A small image FSQ autoencoder, trained from scratch.
Model: 4.13M parameters, encoder depths [5, 5, 5].
Rows from block 5 of the encoder of a small image FSQ autoencoder, named by matrix and row number. Rows with one number belong to one neuron. Each number is 128 + 32 x the weight over its row's rms, rounded and kept within 0 to 255. All counts start at 0. Numbers have three digits each.
After each neuron's rows are labels from the 100 images, of 14848, where the neuron reaches its highest value: "responds to" is what is common among them. Only what is clearly more common there than usual is listed. The data: patchworks of several textures. In brackets: how many of the 100, against the usual share in percent.
# fc1: MLP up (encoder.blocks.5.mlp.fc1.weight, 384x128), inputs 0-127
# fc2: MLP down (encoder.blocks.5.mlp.fc2.weight, 128x384, transposed), outputs 0-127

fc1.356:103176090078140031203133181108077132067145150107075129116160097071161207158109151156141125103116130161115123122096200142169110068118141144124146136180111136169131064125150128136114105070141116112146103126138103151105080157159138144087086165157184133105163139155133197126110175125120062135089116081094105140094143132142105121167124137104120121147072133111117172131155140152098113114084
fc2.356:165117187172099128183129117166101133172127106104163142067078065144155160109152163199149099154112110131172068077152163120102176106083142157153101166138084077093156169168194129147172070137152135052201191126152066142104119091112131128158146154139135096131128137084098109108131114150130111122134158146084188141126133154058137107137132122126109128161146124122094113099141155116106106095092
responds to: red (75 vs 45.2)

fc1.202:147137148134156172159092085141093129084170138107106045102150095110176074170102119157116153073133107153130128122204162120099059132134122114119149178142168140139107123104142088147118187129125108071061122129141101123131165128143108161111091139122112147200099095148115155085075134169138106131190146101117108192080148167151113105116107157125150193136051127125199161120099142085152155172137
fc2.202:103132147145090181094060115138100062130044113114112114105158112084124152109136155101096146100134133110120089139138089097115145107152155158121059099070129122190116108157120110177080072114059110142216076128135141110145141088125111104071132151094136137105150146113102093136104166123160109139134100115067148137145090093133157191134131114153117172084099101071123101183108183116078101082099
responds to: yellow (90 vs 45.9)

fc1.116:190112155098102096131123102130132149124149082117228162126173105118192078113109143131154156058113170135139152110122129163086171143090119139132131139122129178085172121118069154162124115170114121111091123173127092069148175229130158155149146104107128106120088088132139109177128080184067147103118155091125134126121134066129163109101098119135121083109052117091086143153100155078131100117135
fc2.116:115100147126208178137121126149127120093089083142108084165129138179169163176047162123153118166097152148096130088127174098104152129084135136080125129116112155155115186096084122075120122117127141072163177146164112127227145100167097126089159118126117111130199142124131112146152081100197121154120133092106159125067123173124070123113176120082165094111128139117144112099135140188072148147121
responds to: rays (36 vs 10.8)

fc1.0:086140091125156105084133159116125175050095140170089118126175160143109142148135170129142059125104172142161107170150115161159156131154129214143142138113162086124131050166144217151126088128172098145101120104120112130135100133168143138068150109102133104109120100158193087127176104124126123206115118109159097146106154095133145109128104137133138135135053132057100125133084066153144142058128
fc2.0:133170115116131131194170170135150116099141184114154166099119094141117098104161151145143145170130116177096137154159155091146147066120126115161171156122125093072120176116128180123126100103137172159123148106100073112106143124203108086138118111141209177099078136180144133104165081128120139159098101107168158061146111091103076121146150124064096163199106123139167102149194134167112102150067
responds to: blue (71 vs 45.1)

fc1.163:126130169127099209119116175099103084086103078113090112113113082102139125134140158195118146150205150133088133143171107092051183166163142085105112143151112133105100151138057159114069080152103174147110113115148134153138131128126130096100102152199103113127172070105153167175123083144130190151180184146088156072124120111079120153101151086112108104152086151147122113104158127161105124151112
fc2.163:135137057145115150106097111155079051169092150135145135128180131145123117167107073158121071129129152058153163103117103135099120148160108125131092182113064100113122122137110178099132170100101179151157138098125142096113128074113153092106128103108094134157089203096155117065156094156072088133123089119099153110195081081160165078133107169118160145167122119141106153043109164143109134128087
responds to: black (70 vs 45); rays (28 vs 10.8)

fc1.102:120116158101151123136155144142152125135051122132129110128084087141089122140059143099081121156109076128116129165122126135121128073129132146089091163088125094155127168167170146105138176083172139099166087091089156123106128149145115198137183094119175048150144156200120087148242128160167110128143136178096127144143181153168143147151126156190131112149161149124138141086142128150172109086177
fc2.102:152157171106149074103143147134109166111184171143123114107157099114164124163118159060146096094136176190096112133092135104077153136142137140127111094180094141090112111075150186110095157164189079098103146139099133119127135141104112118065053070180179158161087107131111098119127089137134111196171099104102105134134167154117182109123133119125131131054090162155117114143131061088161137176086
responds to: rings (32 vs 10.8)

fc1.279:108134114161118130198174114086133222145094187123091146176141227120122162094120137113144107143153150129160183107080109136141126109150140174142121158140116126151119159125178107131098106090119115123086150145178164118123131153143167063105110157096141077143095161156123096108093147174085145090111074087107080133099061143171152146173094136161137116120123187093148154107113136137118129095032
fc2.279:134169127110142107140115176128119181124081097130189135067123148128060162157190110095133156134140168142145099085128150110103146142127120164156183088196099113134094140096171165182124116161165112107152133140144134170091153111054110150153116100153158170104156118084152117123169120131129118171099169199058129150130137131064122119136177069128116204113117118092135143143140105084135208162082
responds to: rings (29 vs 10.8)

fc1.328:103156120187095163156126155115195156116126075143079152106149199104130160105139126181158154124120170164149115137131102114095164108074098069129076092187143112150138093091157124085153124089045147038122115130129118131127093136073169106161178099203128139126125099114117132175109115085169122182117116080145130126135105139132128128116081084131109143141130076163066086085102113131108145122071
fc2.328:093143109191127174146173141147128160100093137173113085099188170145121105066082167063109147083130123140167113109112109129052134116147125131094124096096087114116152149151112139096086116144162147120103044114112170143122219119108130140119155154200135118169119114093119050123129101088103080154154066133065124081126155137066137135163103066132103099174085146131133126120107147132111147118106
responds to: wavy (30 vs 10.6)

fc1.58:096105139114111098164049130132163120096114176110139148094148076102116080079142201113199083152164125114169205149146110108131190124153067128123167111127120141097113131133142149108068072116121169133187141141106116105125152093135101114114090122099095152134151064103089138129113147096165136158110131122069156103150146103103204132162199145162102140156115081133127108183090192117084140121096
fc2.58:190084129150099150133116181131156080128135135175127106175119122140142135200155086110139177169194127136118129092158118099177125176162192160158154135070133152139190181112129161099191135121142103181132103087114130131131117130119157169135122123130072081090127170102131125141167183173114084085181180139131157127143109052108109089108183156126083054157164140156137118090138160109138127127156
responds to: blue (74 vs 45.1)

fc1.18:160109154163116084154121161126097097149128130121104136169127057124151183156130106110145173119139147160161093064160118103130083059088098154123106117175122131157112161103131144106169149079093120097199138124142128128147055134169145144141100170178189147118083119120175180156131203127094119146103144090184171114102114145122118119161156090094168184156102130105125100195101140098082168155193
fc2.18:136113131064103113123173089142200193098155127161070135091138025157152117145150141072128079183133191170087105136109110147169136129114080123113128049128112117105078152152097164112156103163124125062101100118112071093133117073094163132102134103154199125114174119154105157121136151168103096169164132106114143143164124121152165119103086111138133111100162148098142134134161112056143154140113
responds to: black (74 vs 45); white (71 vs 45.5)

fc1.126:126139140086107083158114132131176137085097133071138125129119091086118139131161093078159121126194159168084158114107123185126151153249094205117192132076110186154105090157186160131124080125149151101139100137133160123115130116204104129147140133127097126104131112146138094084154147115140132187155141167154102129087151081142127154141092157158108134137120139069083201171122105096115100101141
fc2.126:121089136213142160147152191066102109116099172212165160146097095101068132173171097194128080161175175153126165124115110138136123130129171106114108117083160146135091123073155142157126144087117136129165127106147150129161129136146202098152152102104144113077153109111165110080135160149120109106090136186073112136137088143124112141177129174166117114146097101185129105168127123060176168163117
responds to: striped (32 vs 10.8)

fc1.303:131058114144142103127109216105140155155168139139176077096093128116141110162133119079217121126162153149062165154148079155139211083138091144080104141119109118142135123151105121120177125126071118187165073144153157114119121150107131153110166141169113113118097129127119060098146150146120122137130129170205252116152110106145154113155158135160117136142080137112093096148161129113162138117136
fc2.303:145073093114140183109180107202020106124131070130147153120129072089090098133136131123107136198105127191147179098099129137107159126161149154116125166166062113171154133110159058141133164118153110066110110144146131143192124124085166148121173116093123128132153142124142140129162102156129155157105097149150170122131121142164102092143119196129091104064180154120133172162119146079131173131094
responds to: teal (86 vs 45.6); green (75 vs 45.5)

fc1.44:155104164133071082098155094098157106117156115180164102094165153121110123143137082186123135119093189177126092065136109086078141164125157111169093137096148176144081128103051136077109118094115111059111126129144108149161077120182126147137103080077087126093179095110132128189166117161106122118111148133158148131130183125113123176161123083122129121134200143079136091111163181126123145087182
fc2.44:127125154166121185182147126123075142126094089091115079184122183116127110081150099112135157108164111141136172204144163164071162092191121179077137186069175126130159147091124135111066128129109121077161132162163127129122156098115176186125139096106103143168153111129096109142110136090129085160091167171096095112057129169147127134144160113161181091098109169160166083135117106127103135125078
responds to: yellow (87 vs 45.9)

fc1.342:138170167087151137173145159095111221183122146120131125098152136115173135124131117051153146168107153158152102109100141121144138165090127173114126112161131054119084080145110102089145132095182134076115099190130109127132083178107146084136142154143098095098132146145191195120197144136145148126096098102094165194124147094125123136113166207108111125096113149119131133114114151157121027144139
fc2.342:111129107138083096081145109105174147099168131145136138091118066124172122135117110124150134160122155170060103191128133138122122114123119055172163074127149131095149135113127156139140135128095103048108079088095153088130165093113129138110125148146193124182127153090094185120127190129091154132158170126187169055101135110114204104108084143145086114151082108129167098136183051151160143130154
responds to: wavy (27 vs 10.6)

fc1.349:132103101110135117137069101083129158120141094103116092181076103104184123070180084106169174136126195107101057134130103155145165123145149089120151114145101167130152139120110108099119159084100144152116114121177120122118128080111090191070109100114212142137150105133092116178134116186111108152151149190088104106102183045086114122131188129136129152101125106160091061079112103121130141130166
fc2.349:136187135154091131124140139181162162130129114088154167066121151101095113108095147105163132126141141187111152108153137192104114101059098163166127085170071093082113192085169136162058092170143127026124148110152138159098127108149109148151151129150161138136164178123140137147150126071122080126102125124131174079117101175059146110098122045110138186106107124139119106122156146143139157143100
responds to: striped (28 vs 10.8); spiral (27 vs 10.9)

fc1.301:146096117109093116105075141129152147119134128199150148087085122151152126091154111140115125078119163056065104096040086116154097141209163037103129066124124173103124127145176096118143137098121157200082114208132122130142116140087097181117152190169124137168134134164170086124136162102120153135081126107108161110094118123104133132147107144094124119093165135108171120062140126153118111145130
fc2.301:108123127162117134143145146085107103065163161157105121106135153145057168123145144139111093100128185103168085176128184182103127127157120085138177128074185147190146111122182147094108151119175131155132169136131122145140144073132141122169097056136118128119089117159198091122111153138124153164120070104184148161134128142159152067125076145166135107126152039151111104107176070133135166069138
responds to: rings (30 vs 10.8)

fc1.104:118143131159151092121168158141143129147099128132129121154157062114194150067065132111107091132113124120078136132134150190121164127164106182160187144151113154107174108155129170156081117146164092138156174133127102126162158093143119157145113133137063139189118074139097141124105127131067135085163138124130128165148066232093116120110170198117072080178107136127098066134102171121107111110169
fc2.104:105105115157095130092139096161161084124159148148081128071115206161141140112079182102170143060105098125157155125079126124065098132147119102155131170124118146132088115160143133154071094138114175141144165165093164126164149156136208221147101117159086144095106109141138087163113073112145139121167117170121114071125126144129164161091160063135170167111099129159103077105178115133093101130082
responds to: spiral (44 vs 10.9); rays (38 vs 10.8)

fc1.355:119163067098121107124068128119102088138075147109143123130130105143135112136085166118166104162161112117159185106125121157202107121100182053127197095147111189105147121149135108110080044160107167142066162076160108127094139114097134136118111157130129152135117092137150121158078121112143108193084081099167151139113238154130101165127088185168127119150099122087135117116152105173122109128117
fc2.355:111129114099111145082106154142094134097136161102109153137154155122122082084115147154086098145115113126145109088114119122082078150159119110148131161175100112098109188113076104124155150143163131123172115103126140135118109141118186157138147108076049126137152094172163087088169176102179118113142135142125097156117044152189067226143107143144101151154113063090111192181059093102167132103143
responds to: teal (76 vs 45.6)

fc1.32:108150139104101120103099137108068148151089127098161139136178076132110076121146181241113125121149151084073121116168172109144135134107093094137121161109110189129155081164096140062115139170138097136141095125104124127082141138104140103141115193126134110146108124173166168094197116153084115147107064143148072072173189100098156138152146143161114119151144149147103109123098066092145188084138
fc2.32:142126190117103166102087143130128151115087151139116115159192139138051213088129143134141085158178156116104116141115083131151089120127071108127096098121136156165155091154194154193125131121178105162173104125095112170138183098143098115185179123125152120131121139108184136135112155096121119142153126121140105100107102109078102116140140126105137070199089132179191163088069163145089086066115
responds to: rays (46 vs 10.8)

fc1.36:121070054099107152085130105120096196143091101132126089114120138109070099116103196145099148140101156194175148137170166098127191112099129187151136118136165150125133080103076155137108132122115064105127088142116146156142155117175066102081097080119129127121121143125114093134107112122131115137135102093132208099131195156149149154133130101153102177180124053139102139116126139037164122155157
fc2.36:086118111115129139103189119129137100139137161051121098122119188100164106078120155129156153116106100131156103079114147120093082117135113112108190123157174124167103129114182116159109177120127144120159131064118091127131138136109155147159117100083072114117186133115108045083059135147178190114107114173071134080091099088106108086176099185144174124167072182118129110143144106133105092075153
responds to: blue (88 vs 45.1)

fc1.135:113131131178161168165121121142111113190095164179136130150148106158096176128115032162117174150116114112147121137122088167152141098102128064125094113076131132168114153102090119157124159147144178133162054167107097102121149149153134126148111086117052146128175097176095085155088135070193078146131148142135086155075154121102096095084115124121166136169190105080136166106128120167189123098128
fc2.135:092185118127173142086097072089136142173129112148105186173143160121122121101147124165115159150119103163131115126167165142134126137119137144045109180116072208122156134117096101140093094088119145143128058191174117084192176137131153109077147137144127153142130094099106147173164165188151163098114079182129114139069086084139072127125164129157133127146091115098080160079145160142123164112093
responds to: blue (78 vs 45.1)

fc1.145:154115121130141184128179081092104073087095121134104122140166108137127094101149133090125173141146121080172186082143111139157129109145112073131135150111143084133181155199176107203148120134055073117109099138108144086123126154159092126089097151128153048117106104149133149133162114127075101077130085093151125154104166147161103131116084158091159145176108158058088137144143111200087096174144
fc2.145:114136073155104159132110113114081129132183099106181118181074181124072132120101179139157147099132095109141134129147119174116077154138091118149171091131159103127071123119154122158122111164129145110099185180119104062110109079095184150121126121133219173102104147155158171160122125125137147093168140109055121131124147132160167080111095096154131156085197136139114072147149101084143183090066
responds to: red (75 vs 45.2); rays (29 vs 10.8)

fc1.103:192157124122097129201140121132137107135069113113153202134139085105112138128119096139163185175112182139139124145165191109146198105104201100074121090141147106157156148102141100140084117073112143134156095129094116149132113186117145160165105147145088133124154120132127147155055130109169062108103095113131140167117171177092168174093062194140102119141119101137164105085104135109165158095085
fc2.103:126124139129131130136076089130109161136059125110125176124114125153086158118173102180113133137119151157174068184106152170147078117140111164140086090173127192091154139109145110105142091104221115046183137061152077119083110091089154116133172108083089132150146128161094139142074140100126074111080179098160116139139084118111111092114109092145118130125146090131165116114176131161098075111079
responds to: blue (72 vs 45.1)

fc1.2:104090093084088163118069159135074106127128150151108087081163198122076146099143150159122144140099149184103127126168163178140117109195121187098145081109129124184136103182138127155064104205133111169082113100116116128131126094130155162162088143150131162123168156109101108118097079151148183170097113092055147157122115088087176099148070116070131157144169130115148090106113139127105104100134
fc2.2:085105127117090173150064126141113136117064132143167179153124186145118153105162108116142105114085123079161102055192122050115117092122133166115098131144095122051160148144084194172116139087180081136140113153133208152117113117169121152124086180137156061146133108163196116103134102116169132108117113151105142115160118103077183124084119125100149118087132107116153156116100139117114192111104
responds to: rings (33 vs 10.8); wavy (28 vs 10.6)

fc1.67:164085094177177136145039097152127147146106143139140120141123176148114182076128152121129102133155123158092124129158124058119173124145130103119150153115126130155120113062187055124115071087146162167192124106123169135093103120128156184056076199150143141110096084069124148176091110158107133132094155089156096132182142169142128115115119095084093081113106097115119084150123092122105145157165
fc2.67:116131104193164193151100150175138131178058157125134161166117226125181097147183117128187112122098152132140141149153153129099118137134118096098156137215138151122183098180109128185100175108140138119091050114091139137133112134146143100141200134127123132134143054177120117076157125150117153163108140120121122109111158103132106132175107142067130133206120103084141118114121198138136147143112
responds to: white (77 vs 45.5)

fc1.219:140145134121091124090087154153114059098169151123126166140183140140124149111217140140088065169118150143112150168148143137111128130138085120131059091179105138140112178140091097144140106130165182074130070136119248156093124130111123147107160118132184114169132126143134100106104177084073119164104103121086121115134153152089117063161149127128159141109083140167122113143099076194131149087103
fc2.219:100109127149123149100078151178082183120114143158071081138133209095105142161055114165142147125110119098203160085143121077145115085093119144150132116090161138161156124165108087138130132124170177078142128138140160152133083077159142152103133150089131085152105123118109089171122118094104160136107136125076132116132065163077119163213145108167128142109115194098127109153093194151106111127058
responds to: rays (40 vs 10.8)

fc1.111:078162138176163131127136134136111034103115131105147117093149131120094125105089130147120117117113128106096103125092127122108102073087103169128162152125138110140153162168114129127088121176130151120137113046128109099080141138190133112167119134176103131142113123099132139155177162085168090146135185176100116124122207158128117158076111181130149136124158143114094124225130151133138185130255
fc2.111:175138141105115079118104094108067154126087164134219141101109086085134140116129083135174184119148148149170163128164121125092126128116101084094123150178097157183147132105093171089196149095097054139128146092104125187128113128093088089156153105137163133147136149114136146128149137136120105180092151141152096202101140106157136062088127186127100103079187149146086164153125115170186169124136
responds to: rings (42 vs 10.8)

fc1.360:089093122097161137121096105180152136103071118147212105115051092128114089078114094135104083127100156109123157141129157110081163137092165109138124109133096154153149119130093047103133158097120114123078194121099191147142128059169108131178137099120165116158096139125147148098132122100114116159187186102177062146149132069110159120110158120148146048145075117120105119135075081112144157145138
fc2.360:126132161124120152076114089158106141114046090148193123119164252081062075102087071137145157131124134116153122139131150143095100054120098095092161151108111113133061178130110104136125110136104117095174167084120154109170103069081116135143190153140091104150159101132134108122082131117122117141124082144123095116142094093137156159168138099101106124115168124063156151170128149118159096170121
responds to: rays (62 vs 10.8)

fc1.333:118090142135128054075213110136132175183166135162140086215121071153121132083152067140108152134139174111146178127172141113150135180162173127130110131215077125080130148119170171115182126125137111148135127145163160118178100104105136128115105114115134159129120137131080131155122155039103082128132082117181172155157104129113134089086150149174163151157134128162095110116087091137136159136103
fc2.333:151128160080141113154116108203109204148069160153131104102142081151155119149126113180180102167118132126154156081112095135068196065130078107106082138166144158081163177141059146159120106130144157156109152124126141120081134135128088127061122202170101124184129132075176091136126094116114201144103167139094153120120145115154178186126102118107120109132124176146132101158113088128164134124115
responds to: rays (27 vs 10.8)

fc1.85:123088148128095091122129101139093153118134108140111108154097081117152076120116085148176134116123177115036165100171087102103165147114127136126136146124147115087128123173159180163119107185081135148079078184131146179122158141195086103149125071129082155073100101088110154176120072122108111098117147113175171097105081096115106140130137093127125141127091156102131051153137170062171179093163
fc2.85:160130171092129114171165070164075123181144110151140117065060138131142113128095145090098146097134145121111139087170162160121149156153148148171143105101094107086073162124157207072149097096105121137115130162163147147112105123129120118091195136107195131130140118096101158113130098144152060121069171174163169174122127141062167079077169163134122137102171130152160126175139166176090156148133
responds to: rays (31 vs 10.8)

fc1.326:100124129108119091143145058151119123098111135123080134006098089114146091151127112147098155170124131064149122111145117137085096138071132131148083064067162191222111098143138125065147108157113087118143131084082102129091133148119133155150140134160175107098109094155116115139109149128119058117066089132093126110120196151116172157127105098132137132168162130133088169116154124151124129132196
fc2.326:130113156142132150145095136145100144134134126150072099113175161116181091114142128121041121100056112076093184052110143120135106160144187163099059106166084176140148139073105106155121087175112175140097152141135155159114153099103126137086110119137111125155139150104156092144112125164099107122083216134147103154140113205107185131190144106110157124122132111110128111154078106069112096141192
responds to: wavy (28 vs 10.6)

fc1.216:124155129164080147142130114119083065076121072210128120127134184168146125142214145079131127138147192154094132135131088108102131138171149145118130121115126150109130106144129146126148126133161156172161064143073206097150136157101140144144167153180149114146134118132122108174106150096042081130069148108137163136123118097184163111181079147108144120133124062080121084175174110130090172110144
fc2.216:175150110116128107107103097140147132144128092115126138097075140145133143145102162137145143189074088062077133149191148147075092140157134130064160103168067101120144100128091076115113162095122101171175119141133105170140148204134061091073150205164128133156176143133142163094146122162132099157098190137149128178100107186188078148152095158106121115141103149105101185123108108151159099141121
responds to: rings (36 vs 10.8)

fc1.68:145100153132124123164140121162046136105112100170113120134092096126201131121147169163124124130115157016055094142140118177101135094181148115107110107118147121104120202120125124119084146082157153125102111161118092133119129170135138163102143149161148066178117073152088143111160123132148124063154085116127137171100118213161125194175130120112140145175113166127078067136103161117145123129174
fc2.68:126122170176070170139134160114157092161104163183145160096096125121111123127159084143129128121148137147134110047177090104145098082093125139109126145146104087135128156089126142115112129154130092086113101188063137152155074079114148133108102131158122143057119101182141127084133191144165071152100129145076169185155088179105118135148133155134144129163091062111164140183131133046176187137138
responds to: striped (31 vs 10.8)

fc1.160:152166127126108123104133142095105121153104107101165178126128164103151073126170122113102142101099195113140155104176159127096105118175184138170139099144138165000127139121105137166140055123103107123086157083067126169169140164082140126131165108102109117112155143135112110151200129107126181148110100108093177112104055158151168093123118097076133143099113167165132098167143090138185112091115
fc2.160:098138136125125110156151086103087027129125085134161120167152086128121107146140119073060130117147160190056171148125156102120117189136184095106131100087188129121130147162088121175086115121090093136136101138146157110113086130157110110131120121151164078108080131102135132091080149141101090088118092057114125170093088128066158180091183153100106073142136139166112126096148139131076174155122
responds to: rings (34 vs 10.8)

fc1.278:084093132156109105138109172158116104133098100152194189065078142171166103105178119140143089134134184136099105118145134155189098151113089125145081087086108108117135136144137186113126132087174151154145089147097142128096072174140128085105097131127174124117107160160137033126171101144204121181093136127099074147145168089111163157107137079129195156102156116129153123125114121100104198155130
fc2.278:163164150095111132167113106182081130149113119110094153145151145142119137123130149148139121160191072167127192099119130064149115148151153128125099143099098138104087126100135111172181134087024144076184129143154119177201112124171176095153125058138104149102106174126168087139113112091146168102147131143158122120086151104099097141106127133148136102198129132073113133090151193175118049149135
responds to: blue (85 vs 45.1)

fc1.142:104177106101136063140152107150104104090127102126083060088117151137106129111152079085083098156141130108123145137119121139110091119220168097171198119118126228156110147170106166043159145137073151130107140116170180112138151097130105096134132112208094122090141141137139157160149097077122139136140142121138161119102106160083116113137140111154185127139113133126130106181058106071145073130125
fc2.142:165150175172127094114139097143114198154069151122148157097152175174119135146100094152095136083127076204119113133157121135119085084152115177093101158158114112072153175109139113075115075114101126068164171132164124121116177110104106112160121110151162151164160165129132104139150126164108122129116175187124175142104104160088120171170118094124125129117133118131040073106145102131171051183175
responds to: wavy (30 vs 10.6)

fc1.308:091069107097110168093090162148103174126118174108104076101181201140157107200140124121120141109154133181136177102148129170155080129151119119059137052119161133077157127166122131154112103188135151143155136164050147131177140139102137152085137100129202145162101151086170090183106117170103149111072165127113103138191103148106137111191100137107105112159115164134116142122119133124098105111093
fc2.308:061149198079114132153116130131105103146145149177101156130129159010100112161128114143114104082105155126151082179107126117124109175144170163116106122160191139138149151123133107129097163119151153097152120112112182146115081051131146182113116110103108102097146084102146118071098147097102130101144150138219173152161109139183123158133146154114182181122147153107076135153103140136063146159086
responds to: spiral (41 vs 10.9); rays (27 vs 10.8)

fc1.65:141085123107127150205142150160171135123151150173107117113178106205139156119153135095162145140118182170104125115161130139168095114147105113124108081054139085136099158117081051129148119100078095100089116168180187166110124079188141130119148075137144091138142143144106106144146077122139088126070140147124117145159110140128198161126147132131117182079178130231148148089132138123153143103092
fc2.65:099126116086123098096115171104104114063175146131164131097119106123111077088145130139134058190137108120164168158093089088150148113132092087175153133108138150142074163134118129148151151108131141115130174116143119107153135119101139207078172059162065111082102139143073077161099082090124140155143103108162197146163126135126150145163058094103132068138095124090165086161191114084093121139109
responds to: white (91 vs 45.5)

fc1.305:125116114131056125180089189098129147120110104112162166091162125132090161139061188149133121140152153105166096121143134126172159173174164081147126096136159134140171070185169099124089163201135094079092146106165117171116165124081163091092146167110153091139109144133166080137128181116180105156066115148122125145143167111121082157146138149149206130140097180141088137104117120130072177151128
fc2.305:127115102144157179067126113122151125139154081170118117121138094137059103077092143085112092155161123133165079091124143163191118196133173140138202094147146070111094143165074112113127153074114161077133107119174134139139128145116131162120112118114071080104151090117116090091113133098067108138115141069091102105087104064114116144162100177136069095168094098122141154142153124196074114159109
responds to: teal (85 vs 45.6)

fc1.14:147092101121083117113106142162174097146126123096120173063098141148146105174155103127106099142181100095087068083082148135129153139171129110112150122112073198099104125100117141184154126151186157099122104113146115145102117096123077069183128150139114141163171175153122063134092143140135132107148152168124152130190140139071110134131100219107143113073110169106116077136074100100101193080159
fc2.14:173164142154088175190132103119109176138103155169151082105105138153109163125084114131087143119150114210093127133109151132216170126119211159127125151151102132104092179078105116066103109070109103202159084144116144149185172091071115111121080111116150135103138145109159103107177156099115096089114094187130108127096164114173144072118121147110119110122133108166121152141164150110106178167141
responds to: striped (31 vs 10.8)

fc1.312:130140080100103075157076081075128119065134100161152112140168195169111124161159146154094172035099174134091113130153128104185160075114123109118077096137138134138125163126110098108095188122096134078136164205174148121088218149094129162141114133081107103156112117143160163179199138155110086120132126160104144205127131119137149131108105136101141133106103105122126171121160133116097119111104
fc2.312:186124176164144154170142167111077120162078156132068108148114107083168139154153123146171140128080146164122187124110127171161158086096180110106124154118143193116113073160138056108144085199158152109073135142148125111084117097125174098078126163100098127179128152161138164123051155123092104168100107146091178103115126138111107131131126120144080189130139130135167142163116133046120164111095
responds to: white (85 vs 45.5); plain (39 vs 11)

fc1.107:145090136105155184078092078131168102115196136102140139144139123154159115089089184176093112142186081116212115086131169145091147123151103137128070126140127098153109171108133123112089137161184117111163114172076103143120095116119108165125110171158142125080095126100113172107104196100143137136141105185147121077147209126166122167148134109169159171147071152126142169205123145159143094156139
fc2.107:110171142167093164074154136123093168167120100096112138089164105117133106114105057177115136185157200127080169100101132082122093182122106105095215112178106089142142131092093121159118105163156147121171125127072160066162144097079119157074135177110134171105107167156143142154127092098132104109161142105121062151166112126151082132121081118160109131101126097059124117183142091149160099135153
responds to: blue (72 vs 45.1)

fc1.161:096107117156118114156091153105123105113178084119137141090083046165118137146126035133126134079143106104095095136115154106097158192129112150144148132061136123183123125140171132165133106172107147118164094104115028129106125141105097140092140102189136182094110078211174158097149077087142121100148186142136115170078141157152126098126172105092077090142144113121138134136173166104121136101112
fc2.161:113175136131136103180112206088100125133158084163116138120105126111122161062175134116084159122137170181128165162127115112134073078097132085149116129180150075146174108115109141093110140118113124160103118139134159135141084047164177151146126126128127082168102129147117120146140071158112054148089124105161067169152032125150077130168144187151134164127146108076154143119114176086138094124083
responds to: rays (29 vs 10.8)

fc1.309:108163131088142150082168096108114054128204138130179163144162139131174142129184086159118177100225139105107126089105113157118100142155091155126122134063115167161145161147126116141129148095072121111124148133102166102186114084127113106083107137173069088149134128166097124150112115105175132074140160147125108145175186099175185119098072117165115131056149140146153124102135137138133153184086
fc2.309:096131112127166213172177135129087097216174111111102145151104125162053087157164147133104070172125100154187106101100152118172105108156147118157104147150116132138114121148171110185127105145097128154111114089105118115135119131098169137149161114121130144119111139134138115183156108113169070111110160162113121146088170089120194115055115120191155148178051140087138132131107124076203164139133
responds to: spiral (28 vs 10.9)

fc1.232:149155063080113100188121139116195130122158123088196113124151129111134154125159109152126123141155175110130124098125119128141115086125111123110068121137091154103136122096114109069138093081145140092155115226188221133162169103117149096118106158092104186140140126151108096120116088090108121143140120182017115133131139143106144087132117142119138097141197097176113080128093168066119110148141
fc2.232:099102167126164094108112169127162107135197062130094104128150125099111129138152121081132073126110180077123153166098073167140096120169154136136080086065140098169108124107078077072136117164150150118084092104127143156143086178097156188131148097131127095116138117115143144197144181135145161088121145180053079088145152165140112101060126126165126126093149131087161103132086138091128100145187
responds to: striped (39 vs 10.8)

fc1.118:134108109150132032133114133158108139086110114120157132198167056155122083145134137113034123135104114131141144099083120153156134101134170127114146140142141227173171167128171102157099144095116169135119133149106117127107169184120076107199109216119142111104144108106111150101179171134162097150118138158183148082102117120105104151136178163114095101132152176128158100125174088107136104086139
fc2.118:156136115144066140121104109143127122151127138157119142133148250099124178118076218090133157118151117136123069115070137113121103129121107170161093151048177144121152074135173120160125157147132174152173084146141145133119098102131114173128081134111141059136096119064132157162132112103120138123107160168101158178155109149150113168103196077144128143164152124113084158132072182126160097106130
responds to: teal (73 vs 45.6); rays (28 vs 10.8)